From a checkpoint of a small contrastive image-text model.
Model: 28.5M parameters, 64-pixel images, encoder arch vit, encoder norm rmsnorm, encoder activation gelu, encoder moe top_k, encoder num experts 32, text encoder width 192, text encoder layers 6, text encoder norm layernorm, text encoder activation swiglu.
Training: muon at rate 0.039, batches of 128.
Data: 203450 training examples, 5.1 epochs.
Rows from block 6 of the image encoder of a small contrastive image-text model, named by matrix and row number. Rows with one number within an expert belong to one neuron, the router's apart. Each number is 128 + 32 x the weight over its row's rms, rounded and kept within 0 to 255. All counts start at 0. Numbers have three digits each. After the name is the row's rms in percent of the matrix's.
After each expert's rows are labels from the 100 images, of 14976, where the router gives the expert most weight on average: "top examples" is what is common among them; "peak at" is the part of the image that holds the peak. Only what is clearly more common there than usual is listed. The data: single toy objects rendered from many sides on busy backdrops. In brackets: how many of the 100, against the usual share in percent.
# router: router (encoder.blocks.6.mlp.router.weight, 32x192, trained with AdamW), inputs 0-95
# up: expert up (encoder.blocks.6.mlp.up, 32x192x192), inputs 0-95
# down: expert down (encoder.blocks.6.mlp.down, 32x192x192, transposed), outputs 0-95

# expert 8
router.8 110:161119117148063166185073143122138160118103186150126135113107077091122090088145184078125123128076112097074128093173119083113194119115136163145161136157095137131093071127098186156084093103111159165078205132111109137118065077109096192145148157163125101127163150100131138163154158199123118160
up.0 119:158146100129122158119071096125152112116139126069146179136153185074172130139144193137090075113177204102100139093113142115122175144122129148093116129085135147082108109161054072141079140143135168114115083150141167091106128111158101120134083107112151093104096129142092204121119142133070119108
down.0 117:170139146122139091117196139181138075118127106161136140113088113163100148047112101031173121115105144081104085116123157098146129111138138124120167090097115176198144113149107166114165131073065087129116145115086117096212207111168156123113142118108062159111129161110143119148126152196119145117
up.1 124:159068143200125141152152137149145042124160114169084157111104084090140091105095143155138097114105106133129093113159098148146150119045120149145107103136189175108115184118126098137143123074149138107173155141097087102114093086091109196150101119112113080172077088153158125179126115086056158161
down.1 124:100116130154171159137139137127132176113161144157084093131146124122100097079103089109141087111122116110220158139135140086110104153072078155129102159062109153165159131134154108083109134209134098185092104145153114152118071108060140098104136084096150117183089123169120069102137093108101167151
up.2 068:150138145122095092060105111209133116127077162106099112187188110172089148165075110108115112173099204137114146132125088108113109091152168148135085133146069160088092145136109134100134179181123159118068129083146142106163097182108078093107113099160014101050113151170107164069149155165160124133
down.2 075:107163123136142173155103116111162173187184118147107132116114140179160108134126150143168163068203110124109160217141121106106085167144090111126156149043161127119142110081110127142173104130185141152160108172101160071086115157136072151085151130127125138140162093154148125142166142102107089173
top examples: white (54 vs 8.2); grey (44 vs 8.4)
peak at: centre (79 vs 14.1)

# expert 31
router.31 104:158173152152104111149173116102124162072093167131176098082137115180122107104137118141088164131079132134179099137121098102142134205154099102139143131143105116166148151077093095158120164118125104156167138116077081129091138180119114138141096093146149090188091164143123057170133100159112104123
up.0 108:096070094086200120084112159082131095119153102114053124061146158173125098063135117122082149150131100109083168121100110102077171171106133091134168164128132177105152155111121088100130065093141141142088179087130091136123120092139115120142091079206157118164122090157190156201149167130124132158
down.0 103:140143112117117170206149115129123170114170087132128154115133137106122155091135141135141092110189182171167198125103107102070098122128150076109177153056173099123093056141157116104150155166200130133096125158090143132174102162173162125199152152139121152146106162121133099133140052118103149157
up.1 096:079142126123142116126150074147197166089158137138158158163165136097069115113098167153127164104139157137088182091149152147163155132066120118156073173110119127176183158126158152165143077168138154110145087162129177169115144094168123115100128140169172134202131098140176085053143159156169064137
down.1 093:139125143093111112143095082139119109151075152153142151081087118187083148106166155097115103159153103171172135142231163099164093133114117183068123103070091165183132167110092145115153149073110133164181086118117093134141191135131114118070169142113112088090123132197150127168128146106146097082
up.2 022:110126224094095216085073158167114071136167120078105118164090157129153142096120157095153128140163169164136089164103149100127130129134145104105101135100123112078069116112140145095095158155116100122066158106128171153091152154100197112110138117095147143146119155111157108080166085144168055076
down.2 023:138122144115043157136150150091152168173155137165103096095125096124133069103121128145116131118078130094151102110125102112092163122127115119112119116136135157127141112112186144111176143101146122094073125089167198064101125175158122084186218123123121107154169098187173131189182145080150104071
top examples: barrel (82 vs 3.5); level (60 vs 34); green (32 vs 8.4)
peak at: centre (49 vs 14.1); bottom centre (39 vs 11.7)

# expert 25
router.25 102:130171144171081116126155150143141181108110093136132171122060096117104116104126110085180194140117127113175162088102087084109108151124178122180135112082107101143146130084071094178136061150132123166161144188116060112139165124146130131134092078143151107161123157082166111154150100206135158109
up.0 110:125102143133176169079115117151149123135162134151152181090135125065117207161124112162131121058098113096159077120093065138122183150127129122124101087148131175150157096152090171184101147099137101142086127121120109121091078064145148124156090088127122082136099119162097115138125158124139194170
down.0 115:088130121124126126088143124170128141126143152129123087175138115082121105116161152076177086107051142127093097110126098139147078106080093168110122115109112086125084099123114138052113153196176174136102108157145166134111146068092117119157113186141148073105147065110099188138143133177159111103
up.1 119:112107130090154114108092152152158122111167100123172142165186134040107142112116144106111102127107115169061138112107135146181068146151110143118119119134147142131145166178111162123188138167176130085113077107144107201101147157088083089128106137132115106124145120143082144113123155156096092199
down.1 119:140105107150110111095131123129102164157129097074112092122101111147146139174169022151108140100051151132117070107118097104089067112088071103101086092093136177126130101145111131099150119083158128126143105067114169116118095115136125082124100078127122097156132120133128169134143167149137142081
up.2 104:112182058109109162105127157136124159159142157088082135138198121126154110090160094207077105115128122156125161174118110088160130110163109130155086130118133091113125113171096114144156129131123092115110072187110121129174185158162091075162128140098100155137096044112142183168134133167086149122
down.2 100:113104134097077137119159185112105133103174089163188145093143100097130230131110108152173171104201155158132116172154166113106173118074161107103157113158122074134139159157118162113165144103166172098090159134103054085164033155118127135113134171144072134132119163161157098077092140147135164112
top examples: tree (34 vs 3); ice cream (34 vs 3.3)
peak at: bottom centre (47 vs 11.7); centre (41 vs 14.1)

# expert 12
router.12 114:184113134122127183087208166061097155134175156165127140100139123211086153117172117152102146114083161107102172124096118158140201181119134133125139142064129075142086149157127098196161143178107174178183142129135147198127157120145116140131186157139105150080135174087172106173133138134142079097
up.0 130:110138087139123162119092151164115118132119108128146088066150134095182150163115154134166103148102117147204122145166045114138124121069120082170103131144122154148101117071159201127163095125175109134173125134126140155156093166174125166129176170071088137172109129152118118150126083097129159153
down.0 121:089121157136158070097110112105130180087139130104096098118137124110078109146154113103138197093128140129114057163123055167144141168133113189179181145173079109186107168078129145162174127142162083147076153077104111136151101129107108200045101073106159103154093177090169128147171162081141092128
up.1 084:145075118172138109123116112052064154140163095080143105132071149096104124094076073138116134165176123178130120089140129147144097097164073186108101124110119140150143127210129087112096102150108100147156081148084157131132141132126146144148146103140125107100148100045141136133150078084069115155
down.1 084:126173176142152127114132179172107101051109111111188135136142087146101145177154159136092106166144132130142081120137164160145163108150142146126116173067174157055115194133133137105053127090098092089095124067133068168144098121148141130164068107148146115151095113079146160128093191120107106162
up.2 134:140100158114124145034124115157128183127143105148109133120113173102131171167140118166154095180094052149101174157068153127135221136109103131128112174100101109157117158159116098149162083091159092081098124114108095159171171115118133193129162097141101130089151135126102136114137162112098123160
down.2 131:121051112134136161105158178158144065161150088085068151146054181148178083108116084129100134135066145144209123130138096133110106125106108137155175158092125099119111094162113101154135077172167150090132114128107201097132122072077182153111153090148136091134135103111104099135099103175110140106
top examples: orange (88 vs 8.2)
peak at: top centre (40 vs 11.7)

# expert 10
router.10 076:140103147126126118082161093105087137103165168134142176101098096165154140086189129194096113070114155111134084146129150133050178107118107149156163164131120135121186177125196125154155181112124168136182082112110130082101138150112096145113159136100123124109140162076161114111132168117071164135
up.0 150:119108139163135167130085076126120133118166196110095114167114100112115216139116198115192108143162105124130107142117122067134168116135139177123096135120062114133117138156122174115111113139127148091142123122137058076124141179134110150155190101102077103150122111148119145135156115141127094122
down.0 155:119119167134128146121084171165154168143146145100132137119171155074134096085140144066111119104188093055087075124194101112117130203167095106149198093167149119112100131161115099175086208170094173107149138108119208139101132139146129213094126150119107145062163132096134131089122104125122115174
up.1 126:147113114146147148145142125193194097087127091095189159126145126160156087098176099101114149105094126112109140106126115140077111125112156129119062143128155161139130105139185122134031170122129141148123128145064127090117138095129155094123167157126107109094143100091139137108155163086135109116
down.1 125:151111164121102115119188146127111170129118109186130154137057144105079133123145175144055132139145127157090112119104114087131143148102148132139110145103173164145080127153077115115105100102145100130158161084204000144116123122166165091152125126091137218139110132046123093096131129146106143087
up.2 093:093176099121140115111150120099107159079148131095144146101093114197080138153094182106106164157158132112188111090179108122140173108139077061106181085135166155090125118130090110097144100158161156190134160159082072154133132190093156190117091145116141087121111174136117148149060143149172135088
down.2 088:143124135168127155092170135072124152143158131150130116134093146138178105100100118125156170112132141107094084088062123099190160160164155093126123137093113093133133144125152133151144087102114142173117165031144115137136140148153116141109140118164112101144134080130093192173210089123154123068
top examples: umbrella (39 vs 3.5); table (29 vs 3.4)
peak at: bottom right (27 vs 9.8)

# expert 22
router.22 094:162175149179098141105170134103137152072083071115125159137110117091083131090155084150107191097099132101122150134111129097065164108130156137128153136147147127091165140089111156159081091137078136147169126130077079061139186172150100145151140120163130115113171074095153126139148045151178181152
up.0 060:108150155117102162088098157106149100169106059116164158138112165112141148140082138135088122102116095116052124241091120149139119118151094169116076147130123129113108101094146150090059155095089136128117119087165148125123160146090142099150116059136113037123074184124131149162156130123115059173
down.0 056:159075099165134114166176156154152169103118082103106119086144129170113109067050099114168114128097098086151105110177147152092135198134199160110159145112117132052135117091033173102172141110074106173123121105177099147146115122154112119144150089143121135169140139093149144150131107115129186118
up.1 124:109119146141111164129140106140167104116127094125153194178149144148159125140121108122107160103147165083074140133206144140091176105098093143163110133124098145162150139183088066163042082135130115184145046203103146136088104136127143118107113122143095167133148163084119128105110104131146166084
down.1 133:170136145149097107149195083164149174151118129167077135138137080116138138102078149183164101125152172089111109135137048149115095152156135140112159107104170088155093119125099143137139116104138109130175113075147060133156127097126118106095101099161127102151157079186107110111163169134137130111
up.2 116:115149169110150154147116162143102155092103045125169135158153135160105132077168153163073168195121072144098127106109065138131162130047144159188135159071109127107146114124144111168037163138157145194148156065112138144135141106146123140105131128143156142180156101110142033149120145130192071148
down.2 120:102096225120141108056183131077149075109181178105142099106086185147200115149115088134100138122162068113127106134118131124114143114141089117107086120122160141217145169114126149125154129087097122087162122138164122144122092155174116113090118091167148136101139167205116102134132121147135140090
top examples: from above (64 vs 33); pine (53 vs 3.5)
peak at: bottom centre (75 vs 11.7)

# expert 30
router.30 094:169165126142150073152171115102117142096115128147177142112096140131064111120191083170123162109129140114136078149091075095149146182164106103162166143164135076121161125097117091186154095136089179176192124083091072147097141161170108117136078122123129103109080184112173137139173124195126122136
up.0 044:135140176110164107163143136191062100125135162105097080100104122128153166114112136117153143185189156137138092108108127188138082095085140132153078128118147177125129151141156145130155118083114106121137130140118152122114179060121162148162118183210127113048062090072137139120130042175108149109
down.0 038:097131103165098169120130148092109123160091112132109120116116147115097081135146153142180137138149142222185174081171106069168144151151153129131157106137147162143119117115088063147149104180091131069112136102150122123132112131137178165103153168101107137145116188108110130086183140141123110158
up.1 097:179133208137182120084118112182099078139167100211141104106079147126142120167192128109118103167128147112121160078074136129144089180041135131076135179183074109117171099131098148170172168187124118077173130105084185090109106104110131125166206117124099135152033101085138118094133123140161162120
down.1 098:085181164121121104114066121114125100089096087115122136126120133181122073059144138086090071146176111128127151152145145126118130113119190135105137112155118100115057108103107174119145131122158161118064125119088110137142113138108099115063108038133192120086102132145140071211139168083129040141
up.2 103:129159131095100136061065115124094154161107111154124152145143083113081147131170110154109133160111067142170130158074069102104150123135128149121188137111145150225141094126067149182131162166084103085114094123107175144123168057145153192147141119150149139114147106139095147107100123129136085124
down.2 103:192058155132081145117120126165104177170098116117118075153206137137121093153120161102139162082090145104065149118155124114169178176168141109141105165122057140079150092099075162160112107108096120162059115099173141078139120130111165086135139135098128130118146212149147102090088126137143114126
top examples: green (27 vs 8.4)
peak at: middle left (32 vs 11.7)

# expert 6
router.6 095:143089113171165060148164109158127186106115152154168164089125099182106115137158084162086183107079185144099092157117093098146154193166109112136136166147126103167178139078153087161168127146106129167181121151135097114106170180129149128115101121131145174113088176089180114103173149181080165158
up.0 066:090103093148061183134111134121161108166154140179077130139140115096136071112038131075166164126141103158134124167132116119176160144087119126074133085124149115068141112150135123110144121121137073097074140186097141153166201149121147146079101115102150166107138071120109214133122126146164178072
down.0 056:141149102144159119154109092127100195075102097164116132155137108141135079204144091128117137140058112148179174130157118177138096204070053120147221104153068108164130136145175107119103174107119109088099104112148156099116057148106139217096162090145156097162106169133128082109093128085087102103
up.1 024:112104124088123098075186151092163067096139129172109178111102147109148135116101088149142082090175121108123147097103053115122115102120155061140040099109125072076128136162073163131064105079130094108154161163144132112146157112106168080126155129170125130123160057139150153082117129149147024136
down.1 020:109133144178120105099116144107083139150082104105125109121120138106037092137186103145129153143100122106071171114151130122076159204158105126149073121067196082152099091088162155070166075132147094169091121153081119158110106089174110128136135096128136154130119119168143151137123136101112142101
up.2 110:124126104133187119051141159115122130216148046162129079123152100146158081126110053093089138141140129160126128147070139086089123140032104161164117072138110137100137080181098174113136180138107125083134155144177153143131116113155132104159207146157114105104099090084169127120169133113121097084
down.2 110:116112178144196120192121106114123091117163152127126123088088165127146118131131133161148153097104137031128055198152148180154112148121139133090157137143142160163100127083137129074099158135099158142120125135063096157113116170149089195069139155194113118122109154182154140179125197122170150170
top examples: black (49 vs 8.2)
peak at: middle right (29 vs 11.7)